Weights of a small multi-label audio tagger: 7.6 epochs.
Rows from block 5, named by matrix and row number. Each number is 50 + 10 x the weight over the matrix's rms, rounded and kept within 0 to 99. All counts start at 0.
# fc2: first MLP down (model.blocks.5.ff1.fc2.weight, 128x336), inputs 224-335
fc2.6:45 43 49 67 42 66 29 57 49 66 55 41 52 41 54 49 59 53 44 60 49 49 45 41 31 55 59 40 63 45 51 54 53 55 44 50 49 60 57 41 65 60 57 29 46 58 67 52 53 72 44 50 57 36 57 41 51 56 47 57 42 38 57 46 53 52 53 46 50 55 37 59 36 60 41 51 47 40 51 46 57 46 40 45 26 49 58 61 51 38 45 55 38 41 53 46 63 44 44 33 42 64 51 34 34 52 51 53 63 68 52 41
fc2.7:48 65 59 32 65 39 43 34 59 53 56 37 59 32 39 53 72 49 49 58 60 65 35 72 44 52 34 33 54 55 37 43 45 60 49 35 52 50 50 23 41 46 39 58 41 61 50 71 62 56 31 53 61 49 43 62 49 54 66 34 42 60 51 53 45 51 32 36 62 57 51 67 49 31 55 41 58 49 54 60 50 55 49 40 38 53 63 42 53 46 27 59 56 16 55 53 44 61 61 25 52 44 50 55 67 42 41 40 73 51 54 46
fc2.8:43 54 37 57 47 31 58 51 38 43 33 48 76 61 76 38 49 44 48 36 54 50 36 57 52 42 51 64 46 58 49 51 47 48 44 45 75 65 45 33 41 45 51 34 54 55 49 73 44 54 62 48 45 56 46 62 44 61 52 49 68 47 45 44 61 47 35 35 51 39 33 63 65 41 41 22 56 44 42 55 47 49 56 39 51 59 47 53 70 52 68 60 59 63 55 53 39 43 36 57 40 55 32 58 40 51 50 43 35 60 70 63
fc2.9:37 62 44 51 41 52 55 54 61 48 53 63 53 69 53 55 56 44 51 34 48 55 58 56 46 44 39 69 50 36 44 69 53 52 50 49 58 57 28 36 38 64 53 50 58 46 56 56 38 52 46 49 49 54 62 47 24 64 47 42 42 38 63 41 55 62 64 49 47 56 49 41 48 44 67 34 48 40 68 27 44 68 62 34 68 50 46 48 62 64 49 42 40 44 45 52 48 55 64 54 54 35 55 49 56 48 56 47 32 59 35 43
fc2.10:48 53 62 35 60 51 47 44 37 49 44 70 44 46 41 54 57 36 59 45 55 59 53 45 50 40 49 70 56 43 65 42 62 60 63 59 39 44 33 44 57 67 55 45 70 56 50 51 35 46 60 65 40 54 47 55 51 60 58 65 59 50 40 37 58 47 57 53 48 41 63 54 47 48 58 58 27 31 46 39 61 47 70 42 62 54 54 52 61 36 47 46 32 61 47 45 42 63 63 41 39 29 45 47 40 69 39 61 53 44 64 53
fc2.11:45 38 48 41 72 53 43 52 45 49 59 62 51 53 50 56 51 36 55 58 27 60 48 43 44 28 62 38 54 45 38 64 48 53 58 46 43 57 52 67 59 58 38 39 38 54 47 54 44 59 75 49 40 47 46 40 54 68 34 40 58 57 42 53 40 35 50 56 50 48 56 47 63 48 48 62 40 48 63 54 37 59 60 63 51 40 24 66 46 47 56 51 63 42 43 61 49 39 34 48 29 56 44 57 53 40 46 56 55 57 43 34
fc2.12:47 57 33 46 53 24 50 53 46 56 34 64 37 38 36 54 70 55 55 43 54 41 53 42 42 50 44 28 43 45 45 39 55 46 58 35 43 49 52 51 60 36 41 64 38 44 59 71 73 47 58 57 51 54 40 48 57 45 56 52 45 48 38 65 51 39 55 39 55 60 41 45 52 69 69 52 72 35 53 56 70 47 71 64 65 52 48 48 43 44 62 31 30 78 63 52 53 52 35 60 31 47 49 38 57 45 55 59 56 45 51 50
fc2.13:50 42 51 55 47 63 80 39 41 50 50 78 42 48 46 56 52 43 51 49 30 15 32 48 58 43 44 46 52 27 60 55 48 63 52 29 47 44 43 50 43 51 38 49 68 48 52 60 52 68 44 53 60 53 19 68 49 69 58 41 39 48 46 60 67 53 51 55 47 58 64 53 70 43 48 64 64 44 37 58 37 50 55 55 44 54 58 48 51 66 43 67 47 58 50 42 38 31 45 50 31 50 60 46 45 33 77 31 46 49 33 60
fc2.14:45 67 65 48 45 51 43 52 48 59 34 33 46 49 42 55 28 50 43 42 43 44 43 52 47 45 52 55 47 33 60 44 60 51 34 35 57 70 44 39 43 47 51 46 53 59 56 54 36 44 63 41 34 57 50 53 54 41 61 48 62 47 57 71 33 46 52 47 48 52 68 58 60 50 47 62 42 52 39 35 39 49 40 52 49 34 53 47 50 33 69 54 53 52 50 34 50 46 32 67 69 57 73 57 47 52 64 42 54 45 54 63
fc2.15:51 34 42 54 50 52 60 43 47 52 58 50 42 61 36 77 36 55 39 45 59 29 47 37 48 68 49 41 39 50 38 61 52 61 55 48 62 31 52 61 37 50 55 53 72 37 51 47 56 44 60 38 35 57 30 46 60 63 64 37 67 47 46 59 52 35 52 42 47 47 47 51 36 48 34 51 33 33 59 41 41 46 67 57 42 33 54 42 48 43 71 37 63 49 48 65 36 50 53 48 53 59 47 46 49 45 34 36 53 64 37 56
fc2.16:46 51 50 50 31 37 56 43 45 51 52 51 50 61 47 43 52 48 45 37 70 43 53 42 41 48 53 55 48 73 40 45 49 39 57 28 55 53 24 50 52 53 47 45 49 52 61 52 48 55 40 46 56 50 65 59 40 49 62 52 41 53 32 41 49 37 32 50 62 66 54 55 39 63 45 54 61 39 54 45 52 56 36 55 58 46 60 49 59 48 60 66 54 67 60 63 32 54 56 25 47 41 57 61 38 45 40 38 66 44 47 49
fc2.17:57 41 44 62 50 59 45 58 39 56 50 54 39 43 38 51 58 46 48 57 39 68 64 51 72 47 50 61 51 32 51 54 50 57 65 53 46 56 39 52 42 44 46 30 37 55 38 27 56 61 46 50 74 60 44 61 32 48 40 45 49 46 55 45 51 44 50 50 52 43 49 76 42 56 47 43 38 49 46 39 55 56 30 46 41 48 64 38 34 60 56 46 41 48 56 71 66 59 40 42 54 64 61 64 60 40 56 49 64 50 51 49
fc2.18:36 57 48 55 62 55 54 52 48 63 58 35 51 61 46 52 60 48 62 52 31 40 56 46 30 54 54 52 44 54 35 38 61 56 67 50 45 34 55 41 39 49 63 56 53 49 45 61 51 50 54 37 64 57 53 54 59 58 46 77 34 51 55 56 61 47 56 49 52 40 55 50 52 31 50 48 55 44 43 49 56 46 41 61 39 71 46 47 58 36 52 56 56 45 50 61 50 56 39 44 56 31 38 56 42 38 46 68 50 51 64 49
fc2.19:52 40 40 54 28 74 46 40 45 51 65 41 54 37 44 38 67 46 41 47 59 35 45 22 50 46 60 45 41 50 58 65 42 59 45 63 70 64 56 51 48 69 44 51 40 56 70 60 48 61 51 47 66 36 45 52 69 44 56 74 55 60 49 56 51 62 44 47 66 41 45 33 48 56 55 55 56 46 36 54 51 42 52 46 44 35 59 40 67 40 40 38 61 40 52 36 48 56 60 55 50 61 48 70 55 38 35 48 53 39 58 68
fc2.20:43 43 53 43 46 51 62 40 58 26 38 37 45 69 60 47 49 47 50 63 36 55 43 56 55 64 59 40 43 55 43 54 37 48 64 50 62 42 65 42 35 50 53 53 52 40 51 42 63 51 49 55 60 58 62 52 40 50 54 56 54 34 59 56 43 59 53 50 40 71 58 39 35 53 54 61 52 35 43 57 58 64 57 51 53 37 32 34 43 45 43 54 53 51 61 56 55 49 39 54 36 60 66 71 54 52 52 63 49 53 60 67
fc2.21:45 50 54 62 58 53 66 29 56 45 51 57 41 72 41 50 49 60 53 68 41 55 42 35 38 58 28 40 61 54 48 64 55 45 54 41 52 34 59 40 23 52 43 64 62 62 54 46 47 54 32 56 40 48 46 54 16 46 65 50 47 55 45 51 49 61 67 46 37 48 51 41 45 41 51 72 41 45 49 60 48 47 57 63 47 54 48 51 52 65 45 47 46 49 56 35 62 55 36 38 49 40 60 50 53 51 51 58 62 51 53 39
fc2.22:48 64 54 56 53 65 64 50 46 51 38 50 29 68 49 59 41 64 57 50 47 60 44 55 61 61 36 40 55 50 56 36 56 53 59 62 43 61 36 75 43 44 50 54 38 73 67 52 39 33 42 49 45 44 55 34 55 60 29 40 55 56 64 51 45 43 51 41 51 52 69 40 50 47 40 59 59 34 45 46 65 37 54 44 49 48 37 53 33 57 52 50 57 34 24 62 49 29 58 68 54 37 48 47 55 42 45 51 47 67 68 56
fc2.23:34 38 60 53 71 55 57 43 53 52 52 41 44 52 35 61 48 47 53 33 51 45 47 34 39 48 54 53 42 54 51 42 36 33 51 28 33 48 60 68 21 73 73 43 50 51 44 54 32 65 50 39 58 44 61 61 35 68 52 54 56 52 45 55 54 57 62 52 48 77 43 50 49 36 43 41 44 39 65 44 61 55 40 46 53 49 36 73 52 47 56 46 60 64 42 60 42 49 40 58 49 42 39 52 61 48 60 38 55 45 38 58
fc2.24:64 45 46 36 36 41 39 41 38 41 45 40 56 66 33 61 67 51 53 67 60 30 44 49 44 43 41 50 36 37 46 51 52 57 36 57 44 47 37 59 51 36 64 36 58 59 56 49 40 54 44 37 14 55 47 46 49 50 50 63 51 50 49 45 42 67 63 37 45 46 41 34 30 51 41 65 54 61 57 56 45 45 37 40 41 61 36 67 47 53 35 47 58 37 48 58 53 35 56 53 45 58 38 64 31 45 36 52 49 39 58 39
fc2.25:41 64 50 58 51 31 52 45 51 42 58 45 57 37 46 62 53 40 50 36 60 57 58 50 44 36 48 59 49 56 45 50 61 59 58 55 43 60 39 45 45 54 77 38 58 51 63 54 41 59 66 51 61 57 45 50 35 62 62 50 52 37 54 23 55 47 59 62 37 41 58 58 51 43 45 57 26 48 33 60 58 54 56 28 49 47 61 54 69 38 41 39 55 55 50 42 51 34 52 37 71 43 50 30 66 38 39 47 30 37 67 47
fc2.83:35 54 58 57 52 59 32 52 51 58 58 37 63 51 43 49 52 59 63 45 58 38 55 47 35 48 48 41 42 46 42 47 52 53 40 45 70 54 47 50 59 54 38 43 22 81 44 60 53 64 51 48 29 41 60 47 52 54 43 37 61 48 72 28 53 57 51 56 52 55 43 49 52 59 29 45 60 41 52 59 44 49 57 49 43 42 57 58 37 53 41 57 41 57 49 42 75 36 65 60 51 42 46 57 43 51 57 39 41 44 46 33
fc2.84:56 50 38 34 60 52 62 46 52 55 44 41 34 59 69 49 42 57 32 60 52 65 66 53 37 50 57 54 45 43 55 28 42 44 54 60 53 61 47 62 55 62 58 53 67 53 35 58 42 58 30 31 30 63 37 35 51 37 58 41 48 31 51 53 41 65 52 61 48 37 50 63 45 41 35 54 38 51 49 39 49 53 64 41 44 52 58 51 45 47 46 48 59 50 57 54 58 65 52 55 47 42 57 52 54 69 54 58 41 51 39 57
fc2.85:51 48 56 35 52 39 56 57 40 48 45 45 46 69 61 60 54 51 62 45 48 58 44 59 51 49 48 56 54 47 39 48 57 54 51 37 43 56 44 66 34 45 57 72 55 50 54 53 53 33 51 52 40 23 62 67 77 58 62 38 54 44 62 58 53 35 56 49 56 57 53 63 52 37 57 38 64 49 56 34 49 76 64 25 46 65 67 44 67 43 50 45 43 43 64 54 56 48 45 22 53 49 48 18 49 66 66 56 58 41 48 60
fc2.86:53 36 55 67 68 47 40 67 50 49 67 56 44 51 48 50 59 39 39 44 58 54 55 65 42 65 40 67 42 39 50 44 60 45 54 48 60 45 53 54 61 32 52 65 46 48 43 51 56 57 62 51 42 58 43 55 45 56 61 56 51 36 70 42 41 59 64 48 48 56 30 51 70 49 46 59 43 52 53 46 42 65 60 64 39 68 49 58 63 45 63 56 57 48 39 52 65 64 65 48 55 39 63 51 67 54 43 44 46 55 61 56
fc2.87:43 50 36 52 50 67 55 55 40 55 67 61 37 58 61 39 58 68 53 48 53 42 42 22 56 52 48 41 53 59 64 53 68 34 43 37 43 49 53 52 41 32 49 68 43 59 42 42 53 35 51 63 30 60 54 42 46 57 61 32 65 62 68 66 62 49 66 36 60 49 46 41 51 54 55 57 54 53 51 78 39 44 34 50 32 50 66 60 56 52 43 38 56 64 50 58 50 46 56 44 69 37 52 50 38 49 52 57 65 42 33 52
fc2.88:48 31 56 41 44 40 50 53 50 52 49 61 43 45 59 50 35 45 57 46 40 39 66 49 56 50 52 36 57 57 64 62 49 62 71 52 60 33 54 56 49 52 39 46 75 48 45 58 59 54 46 43 48 57 39 55 52 53 51 27 61 40 59 35 48 35 40 44 59 56 43 55 43 61 37 34 52 33 61 65 59 27 51 40 48 54 42 49 38 49 49 44 34 44 54 49 48 57 53 51 35 69 65 67 35 33 43 36 53 57 52 52
fc2.89:54 57 48 47 45 56 46 58 64 48 41 46 56 64 67 54 44 59 42 53 41 54 58 74 47 55 59 49 58 54 57 53 51 58 50 58 56 41 58 70 43 60 56 47 37 61 51 35 56 49 58 75 57 53 46 52 54 51 57 62 46 63 50 40 53 45 56 39 67 61 52 63 36 46 33 51 78 61 36 55 42 49 36 56 55 55 41 57 55 54 53 54 28 40 51 72 59 36 54 42 44 45 44 53 37 70 52 38 58 47 44 53
fc2.90:59 68 60 30 54 39 46 76 44 56 68 62 45 37 51 44 38 48 29 37 68 59 55 70 37 26 12 45 50 48 44 50 38 51 57 48 68 48 43 57 45 37 36 44 60 62 33 34 47 54 49 17 76 53 50 51 54 49 38 63 35 67 42 54 55 52 55 55 46 41 64 26 56 56 55 45 49 73 48 45 39 46 42 59 51 53 51 60 56 52 66 65 47 34 60 48 33 32 51 69 51 39 46 63 66 51 43 53 43 38 39 68
fc2.91:32 65 53 58 45 58 48 54 49 65 64 53 57 44 55 49 30 71 32 44 39 39 51 59 40 52 33 49 55 59 66 42 53 56 44 38 51 64 50 47 46 36 72 36 56 45 45 49 61 57 49 48 49 57 34 57 74 41 37 42 38 46 54 38 50 43 49 48 19 36 66 55 68 43 52 40 70 46 55 71 48 46 35 47 43 53 35 57 62 43 37 56 43 58 57 51 54 30 45 59 48 39 47 36 42 58 35 64 42 59 49 33
fc2.92:62 56 68 59 53 47 59 63 47 58 51 50 47 28 49 58 44 38 66 70 44 43 52 47 71 51 54 57 51 65 55 47 57 41 50 50 56 60 53 39 46 69 35 55 55 33 57 42 36 59 55 56 36 50 54 53 48 49 64 50 60 63 45 34 30 38 54 65 36 46 47 70 63 61 67 58 64 43 47 50 53 53 49 50 50 44 52 46 37 41 60 44 53 34 38 47 31 55 53 41 54 60 53 64 55 60 43 51 44 56 71 53